A small multi-label image tagger, trained from scratch: depths [4, 4, 4], 101725 training examples.
Rows from block 3 of a small multi-label image tagger, named by matrix and row number. Rows with one number within an expert belong to one neuron, the router's apart. Each number is 128 + 32 x the weight over its row's rms, rounded and kept within 0 to 255. All counts start at 0. Numbers have three digits each.
Before each expert's rows are labels from the 100 images, of 14848, where the router gives the expert most weight on average: "colour at peak" is the nearest of a few named colours to the mean colour under the peak; "responds to" is what is common among them. Only what is clearly more common there than usual is listed. The data: close-ups of made-up surfaces with and without defects.
# router: router (model.blocks.3.mlp.router.weight, 8x80, trained with AdamW), inputs 0-79
# up: expert up (model.blocks.3.mlp.up, 8x32x80), inputs 0-79
# down: expert down (model.blocks.3.mlp.down, 8x80x32, transposed), outputs 0-79

# expert 0
colour at peak: brown
responds to: wood; no defect; defect: none
router.0:188117137065104162162161132122124149135093128154186185146160108115129101099159115118173086160106173145196061116149103170153114151114114110068132126164164163111175108150124189144158105095168121101097164092099087105113091087109132126078101089
up.5:165171163139180115093163162128163113114074116135169140131103114153089126089095127121092154137149106131188072187038148148138132071107102113074102181083147135136173117133145171179144087126105150093156127172112104104088108113146117192137107142
down.5:146131089115138121146038118152095112121106126124081103147113128180121142172082103097206105113114152148073176161125095073107148156069115111160149146093145087112140150124100147120161206127162116141163123168196152115105180137112125137131069168
up.6:115213120171190124125181100130137132166085111170105148125179054148122180142157094080137102093119120154169163123128110058188122104120111082112161186117158138130124136098110109132110157148120138105161188151120112132097062102111092108146116084
down.6:086148092107191133155088088094102135105171173060099103180117132072158112165153110167150114154153073173075157141084145122117135171116158139177111113164155099157149137129131179072113175168117103203104098102111116126125098170138135105111104108
up.7:115129155175168149108168120148081137074094082080139167138097045101127143094126129145099121124106194134112171141150116094212124103188127126112141109127155149185164137102132165139121123183106136081160138122035119091168112119093121132115123160
down.7:073099118079126117212130130124104083155108152090148194159165159168123126166126186092112105127145091141099128066156129153169133168187145170128099057108124124115121109069160118080115125127147126184157094136144115153166062105105136108156142113
up.8:116105100123080089094147136138163125162097212109110115132080139152140074116116127076098167092107119077125134180152116152109090179165096174159149166052118136098146144123111193130119159179137198160171151073119091114103151103132134163117138111
down.8:146101122080123144127137113194145149156099090090189124129102125133146116134207172071145063141140117123104137139174087089147143192176070153149155134099152117130170127075125146154140147164083093067131162145145047134100146142123111133106085110
up.9:073164030137118134156093122177179110125106071153132085119104143167120159171180133163152118130130066100116159102111113122079090116112116179152112113142134141033120090094146128121126170084130167149160138189113138153150123168152142110170145127
down.9:086155124128104088172144154106176100126130142162094136093133156095174091161169142169148132059099136113201065067102181132074118154087137140135153097089138148169169140130105153124161112132125125147047129113096137180108088139183093140103134160
up.10:149116132109112116105074173128079137103138177137097108145079115112179156182116101148079135129144123188166097080170146162163110180190128123169142147120135127147159154133079150093131065153120138053051103147077144114134127149131150073141087112
down.10:152154126090143137124154140049089116126190142159160107163114115119117147104163148152115123136099164110119157190076106224142112084136121133127112115102101153135128114105146138170139101096150192122061090153032106142137136104151078093146165162
up.11:171149152134157147090057122119194090171121126146072110106182148132106149120160108083131165123110139166145165099109115101154145101093114125045138167095103114132098152102142124134137213211142145092111166141124112140154088145094051136137112117
down.11:105143038125151131133096102123100140102102192092130135096136200132100161174128108118162135126158214146105190116125104084093180112072118130092100123138119182139141085186175063129147192119137116152159104104122108138127095154116142119107124101
up.12:184126124112110110136135100114146136175106138123074143129119000119118129120127146142140140120177118090107174122102114084222119117125128113118095094154113143110167165142113117134126175110124110164141158140159133111184121164091130200095129115
down.12:144155126101153134152086107141072072123133156115051134186112137184132153139110089149149075134163091170100139237141134102199172168120168080124106161143099116113096136131127120066110178116116155183103106135117109119138120137088121113114132103
up.13:177152111130147116080211145105163124107141169163144032180085156143099124181097133095153155112124102074122131113184155164072078086146085109158101136150110136100151148140125156089131166112115134128090155098134109152076113179097113163146149104
down.13:152144157100103108151056112194155130122151151141139079126167166083173110106164131117118121132134121113145102155108112048093156116110085162092169208111129124100069108105113122122124198155068085071165152169143132109125084177126143149156111126
up.14:098147134167102177157119145140167124154153097183170138153099123127122154109167131135069177104113103119167125074108115167150121120116114112125123152053131121091172116133093180112129102136092100181126139192093125096138151085058223097081150107
down.14:115118087169103107047088148141126126112116107131098149152133097074151059144167149173175153122121150116149191102132172094175095133105125134121107129164122128207161134146109100151112142120129132105135166101098132151106200196081102160063084112
up.15:126147118162188142159103080166145110059101092212153154127177090071096125137141098132156075081074123121132110151171151130129145081131135132143134134161106129049164118144070068146144163137141140130094158135081175114099164147109155158118149098
down.15:115078192116113179098110159103125095124126101159080169130148175131141154120087126167131123104177056136180119166132099143084146172093156191131164105154099147142104146140063121112123053128081152172103125169098147180104090150104116090139146097
up.16:153124148125178106144146116133090107144150090161111193087124126077088116093158120109110119122153109096167153182157138097173112121134179106106115067188118140183142101156128177161116085142164169139131114138039110106086107093080167153069162152
down.16:107093113157134119142156108193134108125130143150089105147181084210087108140134145104146155153151114150086112132127156154188149162110175170118115128140128094089190108050095084085086152104128188139174080101117143140081149117124123085139147068

# expert 7
colour at peak: pink; white
responds to: stone
router.7:141083097119079137137074127096138111186195113160116143081164156155175125111098163171138101144148109111074147072142122099121151140127072101185165078149155110095109126130156064148144116175110157152096061145158123148163152156122101102168156184
up.5:097134124115191129100204115096156108147148148095193104144106146209142118146138133119121150104151092184128104123137118120075115176193151118113114019159135102113048133116083126112123082119128112137174070137146132107138114126135159154139162122
down.5:117152114142158120061161108143138103089118179155099107130127149069096079123184150135122159173145110180137138111062178154131098132103158135103052114097129169158107132126151082132163163130139149126099134119068135107123196192138146099048136100
up.6:142123130151140171170089091084122124126157153144155166145116126080112159160165125110075122088135103153184098125113141122091122158118089055137093181165085122164118141143120147158121038145155093154114167147202147173137070134095126129079136062
down.6:183104115135108153188125154161103096163111107100161108130087091173111155126114097070118112101086189135177083080187091117093143147208111050127137124107160123137114152145122191116085164157114117110093143166139167094139079104119153133156145144
up.7:069127124130119161097125076122131140222133119074151231108119165106161128084141144162133157101158139133077095065133120131149115124171111044114103127212096152146148141130121132109144143094120105143123123120149103120099103158158126092176168113
down.7:088141107121142141167124078092144145090168170081093103157166141176075098131098133102170118194163150175103114106144145128126154193129142142140150134122116150140179132060043131068132132175120176113129127103161083117127110156108131063128130072
up.8:108128198168101148098112162088108157102141116073172159023111166131144118206114143176149169161134076144087171146086156082110109104135119091134114116143165123126124143111101120133130047153117140116115154153114137157161131082074103128169141148
down.8:173099125170105132168102148155131106144088120114089106120167119160109148107080157098116106107152112161060105097095097145137132159144140085101122177139144083116094132147115114094139157122109111103182151166239162062181151130130189175108111081
up.9:102108141118144148140087107173050115171132170099161146112125091140127174151135132139117140138087123123135025156222153107139126149129092168085118117199106136170130121112146091123081089136123159052106113108177116148144109153123114181105161123
down.9:103115112134146118115132140091119104111178139126132163185143070120132120120126101146095157117049205196120191109097162122131174077088157091096080141105110125113142141167214131165139114124128103126131141073095120078156153163092188139149134097
up.10:100121135130156088134120156180095133119096130134128125170171172099140133154035125101077122158137153179188157068179143124101160117142117180114143116111153139142124132115144144125136155146134163062056126119155038147099153134087082160080102108
down.10:099129129152118104077156142102147103130128146165108086180154079134066138111140164170148096095105178175067081147084110170078125153107149080145089149162109179161093153165087169113116146103134168112117128120085120184206148132176121124103149107
up.11:124106091148120121154091106121109125178072075130161113129110099162137101155185120172164168117104103124059121126155150102094118101075175163188103100216158132211128145149111089107120139103117106119078122113202153094151165119116110128121154137
down.11:103131145134182143140141128118137135130145073106121099166151137157114099147082154148130118203084098187142076150159131108150193116149142140115134067142133094115172101091124158098116132152048163129105154107114084149210154084142089058135149081
up.12:096147138143075115079094183114122117108106123096071108136143151133142103149110150097134141117134096033137167164105127172127128130133179080202123090167191133173112126128193159124120055111116146158174100087095105126134136144082165126182122142
down.12:166140082144123102095124122167166156082097150120126133069155120119114104136194165103106161076154117052112128110120079115146118139137130118107123163133147129089132105151127105102158133104089069192113165172122204160097132108193094162168125205
up.13:119146118104169125136130144121159134132131126053103170130167145120128115126068133209097150143143098130182138081139131194114112148110106123197134131092085151062102140141099146112133115172142132054156148113108082153112218134048137102129118120
down.13:123110226148076135119135076121148181190159089162145172167064117169154144084104160145096090093106144125136080133139135132160120171122154119115130088128134152124137130166065143096103093138136159105069180117078091162185146121133138110087113115
up.14:113133105078189133114141130087190133099116115150145099148090148159135099210096113113108120119157162099093194161146121161118117117048068174154152130155129141017144118135094104102153140165101126147121084124133133089151141159134129121121193130
down.14:142153115147142171115104105082161151094191154099178182093092100133147138145109092158174114096104160139150165080116207158140103141168109138115137105128113105151125179100114144122130050136152149107147087096146079096118063173082197148111129093
up.15:089135117108127148119142157103093118148142172177075071119096102138134114169081110139116132140133106156127139131160119113129175157116135183115194116050142088130105141114124045141093183163119175134132050102186145119154085199142176105131109130
down.15:161083127161163132106082179158128108097121107091116093060129132127158125135129119172171116082160131097144128096088097036141096101094126149119180142137155096091152105153063141094141167110142073144143138133194178190127134188132146173131141115
up.16:155120136167146107145120233152107137122138145147127156139126106188137079103123154077106088132113110115174125158105147036099112118164120198181099119071154118123107137150105068183140082121118141114146153123054127106153158094139121144080151126
down.16:161109118124179123132207091140145120066141090112113087125117088110154111127154139049139169139088125091117129102140158194123126127161168109079192121121107123140129125144154156117113124104153111148169030174145156126159178069146164092091142115

# expert 4
colour at peak: brown
responds to: wood; leather
router.4:136117145110174189174195084160067156187059160103119185111120127154132124114156168141091098200143096145157159148161104082119182181108170131131160098084145130136123090130149128133120119113105135070102085137139094130188122124122110138084131162
up.5:121137173150097104044121137132120152139129166104076080149168209180098092121083120107101085168116083109116118157096125170076149169131081167078144120155092145099112146122138156138129130199130166105100081129158142080108119131170143161129175154
down.5:141109092097173096070155117113104122148085170137144094093102104057136114123101111134191133065173149069147127108094131115137091117112098122177154182094154135094114136114178110145179207086181109135157124144155120124146089164192155164133122138
up.6:125093106153157106151145106081106136097087088114134172140130149071147111115079116090156113112173152150117165186126161137221130117118146080122146055178157148188129130134123081121166146138124170141115158100062127124129110124093132160085060181
down.6:077108061125165121167113132151103128105109073157112129168172180174136131200164108118157106177136081190113123058124125094172171108085088149117112075114102111139139101101126160178156119119064118187138155131129129130112074116175137125139149113
up.7:080149160154121130153137035127140145129164113214148200110093114145129143163129170108087129073154090108140112073135126080117116103165170085091124102208106143131118116102126164176113097157138134070162085148094128125122133084148120139148170146
down.7:057126179141089139154094077138169170112175127165128150107108144150182115112140119175130186115131088142167144059102146069141136165134159168068098071103133131141177160112127111090108085116128128069171154100104160109140141128104156190131089124
up.8:128144110133097138148183133157142145146145177159085102141178066233155106155076122077164115180136102150129172144104096153109122145144086116121097093093112142096114114125134178093120164063157136077073111155068155160133119130105107121088161146
down.8:184115123107149134067108125183183140111091153137105116052098140063151102104154093141163150109130143117177139134110125111069113128103128111145105122121167106080109173204119145102136171124131140127156049189171116170120118141156071179108117158
up.9:164141140177144158175142055141112118136090069151127126184092095121102115104145183145094162094121148156099097073164095079094075084128178097155096150133113141127127146128173156174138075182130064148171082152119139155125181129091117146130119145
down.9:154145132167138143105111090173145132146143160114188114053149138168132133118125150156109141133152110168151150117099167101162121104099094197100144113096148111166193123108089123112140132081101140061161160053164119034085127132091129180100104121
up.10:102102180097118162120119078141067119186107134169117123124061169115145138117093120152155068117145186170152116100155128144144121139148129097107139165114133139137126150143097090148133149110159138169083193125201102097118080072046163127072140161
down.10:161078133118121135111118152138111115122136120136188196148117109137153154169152092137108132073054170091114139091116090108128106193123176130166155085104162137127137160132136186103124081112090137230121106163061107129068120154141096139091135125
up.11:159120149114129114069144184127201161130138149081141090115105104127135141105112130124132118172112128111103133167113144147129122115103147149136152121147177133152138127118092028194149165143144121135133163114032154058084063119206104102149112129
down.11:109151058108116136174193098110148180109152116173149129152148176115169148146085116169139139151113124124083148074071144133160151073147125063103116122097165123129128120066144137138079159142094139067147097099180089116195075115157146156154129128
up.12:150099159125091111155138148083116126157124191183150128133149166185121127141122101154160114173115151101111126152103142163165124134116124118137118011131135142124098123157163205122130118110121021081119045126070111138135154120101125126105140125
down.12:133150105131148160047135118154100109097106181119147077128115049086049101136160124082126141161120136127091121166114073146097121164140142141165118169115141200111131150206122105182152124126131155103125097172123093150100190142167099094118154132
up.13:140156139155119134147121139103119127140121111131143109119146138161115171138161150158159141167126116128122118084107121140153139198137120126113150041126175135124138119141133208094119069072127065041106108101019135125144152141157135080175092174
down.13:079155090173127102083109147122091120129146137136138126153144079141066096140095128118126180130078150145074144140132114134086126109092159165154089085139143166139150126207108129199156055196197170102126086130121128187114119154132109120085112120
up.14:139177165080165122162222008123108110108138133105165162123087121117131153160122143123132153121138147129039136142100124171112104077120140190148097153134110133154171081123119085141107116089145101102142142132108196160107105122105126115160147130
down.14:114105136203148143107142111124171189144137103116089127138170089118092145103116146042122143134118099126131166145154161161149118101101164140110150137151101088153078184077164096094122145158153088163171042134186112104124102147091184117089155101
up.15:155208140180133133154063095166075128051090112169079157115104134108132154127084141117085170134117149141077183131133136077145112098087093173127145170131117132083147112130151182151133119138137136076133140165135195161120072126116142075150117114
down.15:133187126154166101122125115112144148134114113119125104155145137153143118146047120137101112090144148169142131082113182163137114085068133168128152158144096098138128133142113127123097119114143132110157106069186222065159122216061142147100124066
up.16:139111094121234085120086099111111140165099173090132099102084116163132093163148117167106191104132080169106123147106129141131126150154082181157117137061160113190117175154154042160131144133129124166116127106159139081158093126139114117130157105
down.16:160125186133104171112154181115149121125118098182078164104124097105139135134110156168099160081155100085133146129140166157113101102172105108082094129209160152142103114141144073095119047064143139109187109119107138152099177068144111135154167139

# expert 3
colour at peak: brown
responds to: wood; woven cloth
router.3:086089122130177165167082162095102113117085134082129208116123111088163087128150144140125095121112152163166167183177168119148140117132137123146159167106167133134122150128137071127122137114086147215170176123206171100097114105143137087121084152
up.5:158156121139202092092166129060157125119119144130113125148129079081110111185077153123180135117121160132103159181154117125106121130118098146167130054093178143132162167147130075172132106115127145115059077105134152168136149087064107086155166106
down.5:173134157077052137111151110076125144138096137184092076129131180094154144107103171141123125124173126120108113185156187140157198090121140161108111153119115094132098115059167115111147103107100085099132168067170158129134154111155161120147175075
up.6:147111161112121119047118134161125121126128066194180098138128154117112151058069136127136087150147121154166091096194129163165109099136130148135145187047132133124123105126084125126121167113135172187091202144125135131095119151074136081133120133
down.6:141112119106119141162159113153110084128143136130182131069144133191102141099163107107103174101085150074125123076144155110093065083135123187174049099125134115132147092161209168154151066118112184156166134136127142127114121137184098142144104112
up.7:153083125132107102081069199098111130102131142101146107133162090111133117120108125122104167153097098083127149179093104154093133110079120161127133195142191143141151153143083101126144152126139130185152224137103144157085200152077118099157083110
down.7:115151110112082103218108154114153091138158192109175121089143165123070136148124140103120126119120148123129146119131139085116078145113064170195112127091165100125132066074197091159152149144130072173170130130137149125125115136168120130100072175
up.8:146171093080132127115173156093074146111117146118162092156183176154140118076142147098189035117100140142154130174197176129112156157141127075112120122129151136084153106135140134122102114044148125112168129118135106126161123146050119160109091149
down.8:130092143166102156119143134176158150167084142115115117125152122146134068146115143122108147141105093133184143128201079116176129192158141101105147097141136072108114107114128061102153199179066142156118106125187086060117132121061142124150094122
up.9:083130115107128119169101126154110135176121187058102157129055102164165128142172121095080208108151020164105134155144119169157116085175132182174122090122105150104108144118146135151132086132113138137135112086153143163153154096136094114150109117
down.9:132123126176111065091142135100116153145092128203145124148136187081134163082109140142112120129150163104171104096114148160063099134153083147098153181166129181131075111100159120115077102110141063130147108110134181170099090107073155127175140179
up.10:102087146108153165154114178142117141153144161153080186156053150085161152088165109123124137105143142083147088126050126140172155114034116106140155169183156123145136118100132146124130137122121093172040150085182148112092119115123143106138135132
down.10:090110119110196113134115149103101188149154154075177157189155153128162125115128116043131117132118112076095139124127110160114188126153086168188115189118086146106105117109111122146138101194154111085157086093073119112100091103120173132155118160
up.11:191160156048118171081156161113099160090170101150125106089156116068129147135137103122095155168163100091146106099159119124155184130108170106178174143120170107109144165143102148155149112117149107087099154101051138070124120126169122066118096149
down.11:152138127122107143190094177063046093185136145146085087166141108151151144109113071115196087175146145081139159150095123116156146062105112168124146118165091128086146109098139090136099108124139166163138144182142131200155111115093143111148126117
up.12:169064163196169135136116130113152127141148094122139133103135139140128138150164102136138147132148159142167118136124105145195090157146080061161142189146102120170140099134152158065136056153110137047139122119068169135055099131107098094120082136
down.12:131119143102063143091129125124048195138159139156179101189169140120167124113143137119105136124087164170120152145068146166166126088119113124106129128087059073150161163135080183094113170122146121148065115156064091149126119123130174128143111149
up.13:109117149154105151107092193163125157105090105125151127127127081131117138099142114141104159150136068166111087121177121186096086055078120163124147166135128143123131107117093048118125156149120156143121225121058176152093128128141179129152102176
down.13:148129109055158122175136127174119109093078179116177112103106102095122168129208135074139133090132151114115177120142126078121081101143086153144124118118148155121181081136201118189141099065132114136120106152160120146104092098149086190163130139
up.14:159093137084196108066138090150154149143114068045101116112105105073104126146134129147126131147137109085145128085102173100156122193143161101144121118174122115093134150099114050145150160141141116210127118144193185122149161151131110147145094134
down.14:108101128143110115088064126113204141159081163133139188153074151195129149146143107120130107096148136146119137154146109084112160225139201138151154147115151139089146164161098137105123108133072167066108111119154112115088134092088076104142101109
up.15:175206082095165121147135148106165107145145191169153065150098148157119068107131109130111151087139106156142130126107113069130166102162139169179189085091152123135121126074133066178073074133111117103133140092108156123119132136151135119171079150
down.15:164093152136163149138133087131147157125128091206128163095143121126158139112130156108103165087216069100168138133118149152102129122145182090103135099179144105076103047108175097070090139124106074144127093139178140128082130107145087152152161120
up.16:115096104133131120118085138136209127156124098083113090076132108160094113129138135105166183098117166084146189124092139137125154135145145054107109087141168118136101150124149112146133170126149101243121062126117104119181131143106100179123092177
down.16:106148144153103124084065075112173114127082159163059139086111108164153125138098117149139146097121143181194081126077109069095184192109173109114119112085137150141122139163087117133155164104161176163121158134143115162137165134104087165109077152

# expert 6
colour at peak: pink; white
responds to: tiles
router.6:076131163128120100108076143131168136110169079171183066113136102147130199174114115162152128129158118139123149055083126161103116144154093139120144104181109114134129163120092070094149190127114174086128134214096170141150126109138128078154137161
up.5:179116182188087097124142123115184137086145139102090111139105165173109056162126124085157132107164121102137147137082108128151136088153116153153147136122138109072161179100152189142108108158128083135163043163074166161134080114138079138115158112
down.5:149156055073116137121142131092101142112136110134144137103143135147133120102190117062128141141126123107173139096164167153096077130180128132130134147128110207187122140088200164138096105172133131042091156120121118086152059129097185118146135101
up.6:103114125132128098134172160094175122128102090159130067184152158165119165152073117128121092123107189121182057109199122154156104155197158084141115061108179099130122091133101133110137107176124151109110058124114114108133139179117158124138122087
down.6:131092130126082163140139116137129108162112060179157218078109161145141160110102128117149087171121138069201077149154093104110132166146138097097160133142151148096064097153094115115129096152112129117132136185113156135127130116097055148132174189
up.7:153093113069117106102142087113185160175102184094129136161115136194125122117178122089113137124109079096188106126135141177107125112156143234181103136123080131174082146134147151106110147133135122071104164109133159155106099147061097119154133105
down.7:157096170192115136182128128125085148135137087157137104133055093097185106106142128185121156105083130066135110072153150083160041148101104113117137093106165141130149118129161079124170148119162116110105190155123137113165147110189136171131100149
up.8:105102168124140113122133143169077131163115143136138104159117129183125122098096157142073126153141150149151069135150136136149161135158075173136146082155138144114127115139130110175146123076112169001000113125139101112134117155143129136111154123
down.8:133146124152109101135135146145122105088104173177063131090156135160087152140149138185107134100128129119103126131085071170137063075096173148133095132121139120073108093167166101148160097094130159176147093193108176142123109124162054143166133198
up.9:118114167034104156125096092102103144166181099074115099128144137064099126082133113135184117104103171146122112082158163150183145120092138184107154147130135119157135140133100151107127166086136214098156183105196152121109093130096112123129158118
down.9:143096145156136117096179108170144090121126109070147123138182165144073108124158146102113111153155123163141145146157107148154192086148124123134144126127145059049124142141068107141146169133110131119105081113222115116106102094140155071058179151
up.10:102149129168176110184104128133168121145162106155155115144090144112106141197063130142171134099166127184136148158071101205119115076091117069170146118193088105100154098136135136108111138090142138155106096112102170120080058136110149143092149109
down.10:031116056076109133114152133081130158127137101097123117144149147079217106127138118107182158165157126151172129152091190109095108095169088130150147172130094153167136111118140156145134108158117071093104091112145146140097089150122117152176130178
up.11:093139107182163091034147116148165135095116154146152067214084126153107097107135110124108134141134107124075084178120138123166093096139107089107155118205133132120116131092125128077112176146148129127105114122100137126179208162159158118139167105
down.11:114128154138109145143165182116137127121137099102109179067088134176134122119100119122093125159135095135138112093176155104148151091166090183125125094105082150123222083185088097134109041107144123120156162150084198143078132097138166145151117152
up.12:120083109085142119128133105079098125120173110076116166118124114114159063167179144109134165118104082152118169114167133168090116156137152201145168123106165130188109148146114042195125187099126185135107186082100135126134104098138110107117102121
down.12:158151149116084121124118113157120163146198119133065072096121123128209088117172123125127172120128123189151144112107151127155142133102123105127136163096150121088183127106105100132082171127121155046075103183125159151188110095150103135065080150
up.13:130110098195082158148138196105191110079091109187154145142148114119144090077121136072136135158098122115103146179169132078115096105120133105209107120115152125159148116114137102132136101152136101148121175175048139110108198139086126115118093164
down.13:167126197184143170127147146161154152133120076096100120113154102152126090154095148108126116111119093131109131115189163165150152087116154114135112082174112016110136162135116099149101102103184140154151072140148139098096186095134168086079156100
up.14:083125144131055137083143106175147125211102101129139099133094092129145122071077143109150106102096221125077051109133128145096170122153136133130166132141094127144212119095118100126116203103135169135165151118133135149148090136128142150148143146
down.14:139068188166131115157129122161122117170143100119137125151152081200089181135059120088141072127139182119125097113148103123139172056143146122123159126173132093091117145101098131124101088133058121188119149158183169137080078106120126136128150162
up.15:156127145138143088078147088115114100070159165146130122179130157135126149121139053136098100099132107114135129180160161201106157141121125097033140161095147124037137140128109100070159151143135154131145144147190099092150188125156143080114130126
down.15:095134182138150179103161121153128187112161094111128153089053147107142101151129102045099136110124087099118147141128157151088108114121115156098137142130124137127179110122162077213113085156132169076116071141138180135065167118137189151143142109
up.16:097103142121140144093099115128156146103022167137081181099148121162136163215130126167131157089130146097109134122063128125100106141131158093095157162157138174097152148098136110179118188051106097131138154154138117110095137106096186092150125145
down.16:113188121077113121161080104109126133129146165153126101148103211115170157166102096195127115111187074137104088160140141120140111150121067180130165140139098140110146100047092123097113084126073160166136166143127146149129100153134056141134107161

# expert 1
colour at peak: green
responds to: circuit traces; no defect; defect: none
router.1:115211111122162132120172155119107154061064131093083100110081139138108107175117121140169188142142108132098152163129116179138077063083155116157092135156127153105147163109140164097111131154173108067127165125124140100108162076206129140111118103
up.5:144110125163122127106195161121132130113126136209133118123052161149139136102118105085106136100152121095111131202180103075061114078159146196183130110126134103157107096146118113131120106140130133133136059138073178168157060118108115136150152161
down.5:162139137107190165131171112198141098082106114130144142115174079111096103131154128043176149120121118127131126115152175180101156114105166069130157123105105119100106103126123113107129126149207137135140052119178140098125099147114175095100192072
up.6:110179160142159159105191127118100109096127130098082202122124150087129122113193107125086149122127163150098182085152145108167114113083164057138092163136091105108166104118137137090112129137128095139104099138172189086122150107186157049169124132
down.6:153130131153100116120143089204127064139098170159108133147106114173062108120145134134080135121159115128110112144185122167107098131144191127101062140121108146121115060138174077109126124142143193208139170115115165078138179143088099088129138103
up.7:129110090135151166083086059162129135134176165120136079129172101096085139079114132093186129149087153129105146206097110152144118144116077166162167118121083144176165137131131142115100143172145153197072151122052106105103108140134157156096114106
down.7:103106101084102130074086097143169153078144151087122118117151107165127055088196117177114154123077173184153166138130116087148138121111131065129140149135141102115163133174164142119102218118094134068154145154129120115160144122094192145102110146
up.8:167102182153126129087116155130120127096150157095109090099114083151118138127169149056140116142121209105084185181091164109118142107114102147179133148199074122108144121134135171162116141111111135124154108118104156144107034154049133110136163140
down.8:196105114103146152128132145138147092124125058120143161146141110131140119118128121121150144071133192101117136089126112112123091111096106077140102162183118136195097151131187165119098230096141115099134172104175071152128126170080148172122120064
up.9:098129107143155113145129134165139149130148161052116138129129161118094099111168120129154200124148132169093081146083106134053091110152114117166166133159133116119115168142093107139120038106101122157080125148171045085180159124131197144131171130
down.9:104095132148100125122112172112150146114125110138052135092133153119201151121076150164141194114137097085132106170167146097134122111117138153150145123160120077100118125137103087146141085074058111193146143101100171171189154083142078148083171168
up.10:199095105164175105143146132106198132049113190119077135160114122144151115101059110198164169106132129147131099171113135110147090144116118081130095116160062141186121110127118131144116120108107118128142181041117132137128175109137125161134127096
down.10:153107184165042183103106116126145109157133117132144132126091104155142109154139138133130082167165063132114172154179112132176143128146146145135112115189124084106174177137071083065110138104172139109112145129160061124118160062148070105132113112
up.11:154117121108109110138132070141147128199128170159105175143113181161122144150124102135195121133126181056195109096080141157086121113098085181098114139105101109123106120159087176102128188088100163033130092126133129142139087135140159114143141137
down.11:105173148061099139118162099133092140113148141137158077131155132067182104084209104067112113172131157099141106137172124122088131149101096123110141119114125202191156118124113111121115135153122123056075160176126144111094131169182107143183123141
up.12:107101111143105147158052163139052108079114141033127187152160125086101084126177153129120191091085165131161103162100151130056145096167130140121136170118116124129108172132142091128137141101123097188129178119150182134127140114148126111157116126
down.12:130148122102079104071071147097114115151066168165133121078145164089146154152109131137154112164188109069141102162130154060113119118138079141147124144155141194133086140166078156105170110125085068171135195157167122114081109139132116167144133146
up.13:119144114124163138109113122171143125168069133123155123133124123156123150133136110174093137101125098238150082097148158154161129138132081109126115139169160148117140138117093108157154072129141135004032158130165152095113129128154118104089133096
down.13:173160119138108141136141158129093102109128159191101156092166091105094117121132137096086182093126137111129161139099096181103061105110143103121101147129140131088085116210173097175158094085159155172140095201055111113127144162144076136145127157
up.14:076160118136060173079153140111097153133165143129136135128104136103130090046050164099158161162134126099111134093157118113154111122170135157115101084101159133102108130126114125135122173133106170165159171102080102105110088161237158167132144150
down.14:110120095158124130140091131126144183119189075088090106127106122159169120113135136104123151181032154174129135102137144135176182130157172051103134124069154086090191112121183167129112116156178125081122112105118107104171142124128128077155114118
up.15:090128060139128119154107109130152149165138158110175163150092110179086119134174105112133156126148061098181096216172124162075143115168095101154136087159088126162104136124087113081109130099088167068160137126134119120140151101109110205118161135
down.15:125174185124161155113138116129182113098141120167153121127075117087123105162141118122153132120124118078111113092130083108090132098112130138145127124106129122024115125136072126129191088133178144153146078193147144175110137125195083142115130226
up.16:183147153138126102129173139123122136075059173168084083126112154119102124118091128143131162095073164132082115178098127166083160088076114179125140156122141113142110156129153154097143157055105153120161148099178056134135126144138111217148136104
down.16:171106124166096131218165093134137126128126122160095210158099128166136127134200146078143112112143109111116092123124134130175130160158124131114129087150140117148162139066100088129124140101107153061101182186174072089119145099143121084101101074